python train.py --bias="none" --patch_size=[8, 8] --conv_stem=true --positions="learned"
Rows from block 6 of a small image classifier, named by matrix and row number. Rows with one number belong to one neuron. Each number is 128 + 24 x the weight over its row's rms, rounded and kept within 0 to 255. All counts start at 0. Numbers have three digits each.
After each neuron's rows are labels from the 100 images, of 14976, where the neuron reaches its highest value: "peak at" is the part of the image that holds the peak. Only what is clearly more common there than usual is listed. The data: made-up ball-and-stick molecule models. In brackets: how many of the 100.
# fc1: MLP up (model.blocks.6.mlp.fc1.weight, 256x128), inputs 64-127
# fc2: MLP down (model.blocks.6.mlp.fc2.weight, 128x256, transposed), outputs 64-127

fc1.52:114136100105173125142156131156148115100102147079173174094135102180102137140143099122131110146125157081084117114088109092163121116139115131067129141124146163125122121125134084141096117101110109
fc2.52:128101145120130115121126137117103104169098125132142136078077124115109162175132119166148091119104136115122109112108113119112165114160146160165111055133083142128115132100156158141117113084188141
peak at: top centre (27)

fc1.94:117141162100130145115129112124096150130084066114124148118080131145153112104109176124106116128065136104137172119111123132137127115164136137153119156173147113113125124154150147115107143112149136
fc2.94:123148103146127133129125146172121120135154109103120078140092146129129125096117115115135148112166109128113129125131110131132145104124117147131103139135100139100156171129076110093155183186115142
peak at: top left (33)

fc1.210:132087120097123143088144124108125107144076136115122143085126132124088164144143179141172161131095164121144106097139126141084124086096138139172109148123100148122189138141125129148140125176168121
fc2.210:113159094090079134131116157110126154162164142119152148147118095124131136103120128121107086105116120149141115152115141128144159136112097099100115071129143115156121125123136166126164104151119121
peak at: middle left (34)

fc1.234:125099110150134129098120163127125100125109182145120176145146139099128089148172105110139152117160127115127119154111123129107199112121105112159120121119107121115107119136112108132137130146153151
fc2.234:133126143133126137117201103135134114093106095104152096109120109133169123099073141107115075107150144091170138100099158131144088112178119144131170139131133145102113133108141124115129095081119123
peak at: top centre (33)

fc1.1:107136126160097145124127125104123123126120130109108135172157152144128195109125163144138142141122127110122137096144125130087135118141159146113116146113071142130150150140164162112169150180181106
fc2.1:187144150101110124084133134142102130114175090124140098169129101102183105149091107167135173157136170128143118128145145127169136122097141118117121174150142128139195146156128105129121100101099106
peak at: centre (31)

fc1.222:132134138100133143146145129173124159137139153091139124142126115156170129163140140122105112135148127131121109099148115133180099126100123125084188150168134107153136145086142115105132101105132107
fc2.222:145151137144081125109122163108147148156123134160097139099126136156117128095129136119091135145088084132137150157147154143162126113152133090194100145122109138138142125181118152107113131140102190
peak at: centre (32)

fc1.157:120152151161086119110112147158114128132107169118118140098142146144129148132156161103181141142127171087147123150110135120129160088118115162104106077132082166127172105154150144160119133129174116
fc2.157:115146086110077145118143121135152127156156109126123122141129107138140113101130135108091106136107105146130079119133137128124134152043122096154132099103133133113102148148129138123141096112133091
peak at: top centre (30)

fc1.16:161134110101144118136152119183147131123169115125124141110124131135127080143106136129129127139138136146156084109131125117162115142076132115170122133136124135142134154118080115127134085127163160
fc2.16:112115129183141162121079092114131126144108154176154128155165139086122145094137137140177127104142157076150154156138145124124161101184160119107126057104142102131105118133129167152150125114139143
peak at: top centre (27)

fc1.102:138116129110139095095086106118134117131148104155134153121141123123121203091156147119117115139130108181104113137117137132101047117128102126153122100102120183115125128173105168103134117166154105
fc2.102:113131132131148111112132109124125159152134177138141122141130136146109071123093093186135128103103141093085137126115148136134139149093067121120115104154144113139122143111068122131111123138134146
peak at: middle left (44)

fc1.88:120120136142134184142135153117127110152111094179119155088120146112174091108161123124114104121156127153136153148085109104155152115118119127202112121140120087117117105111128149125126110114123128
fc2.88:139121099119123119113107117105128118124097114082130112096130107124142148132123096189121143097115089091129114082171166155112095103197145147090164058139169145092130141098114135125096109102123110
peak at: centre (37)

fc1.219:110139145157129111124069161140130136143109130086131163109138126126125174120135138120095104163095141065139131113116106112113109145133159164123119108132110114107181130136181151082152141152125130
fc2.219:134118123077114139129136094122069125113125100127119117130119109141162098133146132129173133124123087155081077139131123122104124141008144133137111131098130123104139139126122118140123134132109127
peak at: middle left (32)

fc1.145:180135132082133097104097139156115128136161131125140143108125109120084173124117150131127122121113138135154081113125115126147068151102137109156115092125076165162176148121129132123118095145135130
fc2.145:096160109174137156100107095106124151129134153135147116152131123089106133137122143146127109091147150077130161111147136122129178107112105125126107091100155108120094090117135125138133112156135132
peak at: top centre (47)

fc1.236:113121117097148111138143112087180109143150132123119121138133133119131107154119166123092107125133144084160114126124112093118106140133121131119164140123130093178164163144075167104131076120172086
fc2.236:126153151159124112152103129148102147127141150153112130151101150101102156122117096106172140086129102140114124166139138147127163130107121105160075150103126126135110098122161102157147160166076181
peak at: centre (37); bottom centre (27)

fc1.246:152160144119161136125130142167116140128136112151103125136102144133143092120110135143109149146131105164149111099139131110147117141083099146162123116120124118141108144100086116157145109110133108
fc2.246:122157127173112128125076135156167111107137129165149098105139163053134119138153133143142135128183134067132152125070091155153128126155153112127101117100129129116119095136118119105137128162091141
peak at: middle left (34); bottom left (27)

fc1.220:127133159134154124117118108131137151117102106138115164107148123161084182129156128108086152141141157149096132098115127089158087144113093139120124117144143184135125146108174128140159144158150093
fc2.220:092102133134154095152154158103132106141145140126144126101079079125134136143107131160136119136164165097142114129140109108151162119146139097139128107135114121109134139093140108151133118108140129
peak at: top centre (31)

fc1.89:109144148122119119109094143141134161142122141088111153108127125106123165146132129121127127171102156074134148110106132113121116152134168163106122102114127120098159122116175156115124150141125156
fc2.89:152127102097138134132118124129110128119134120122117114101132108158152122143132144118146140121126117147094106125130127126101144117000124119154162148107145118123112132126116130120127104146129099
peak at: middle left (32); bottom left (28)

fc1.178:120137138175133114112076153176124126160146143113133152135160139117119180126129137133148127137121151084119143120127129137120118167089161158120168113101140133095138138126179171103136136158149153
fc2.178:114116117111159120134113095094124145113116134091115105126119098147153094166113121122143149111109121147109087116113136110103140094008111130117119139149146139109127117135142150148128109137115111
peak at: middle left (38); top left (31)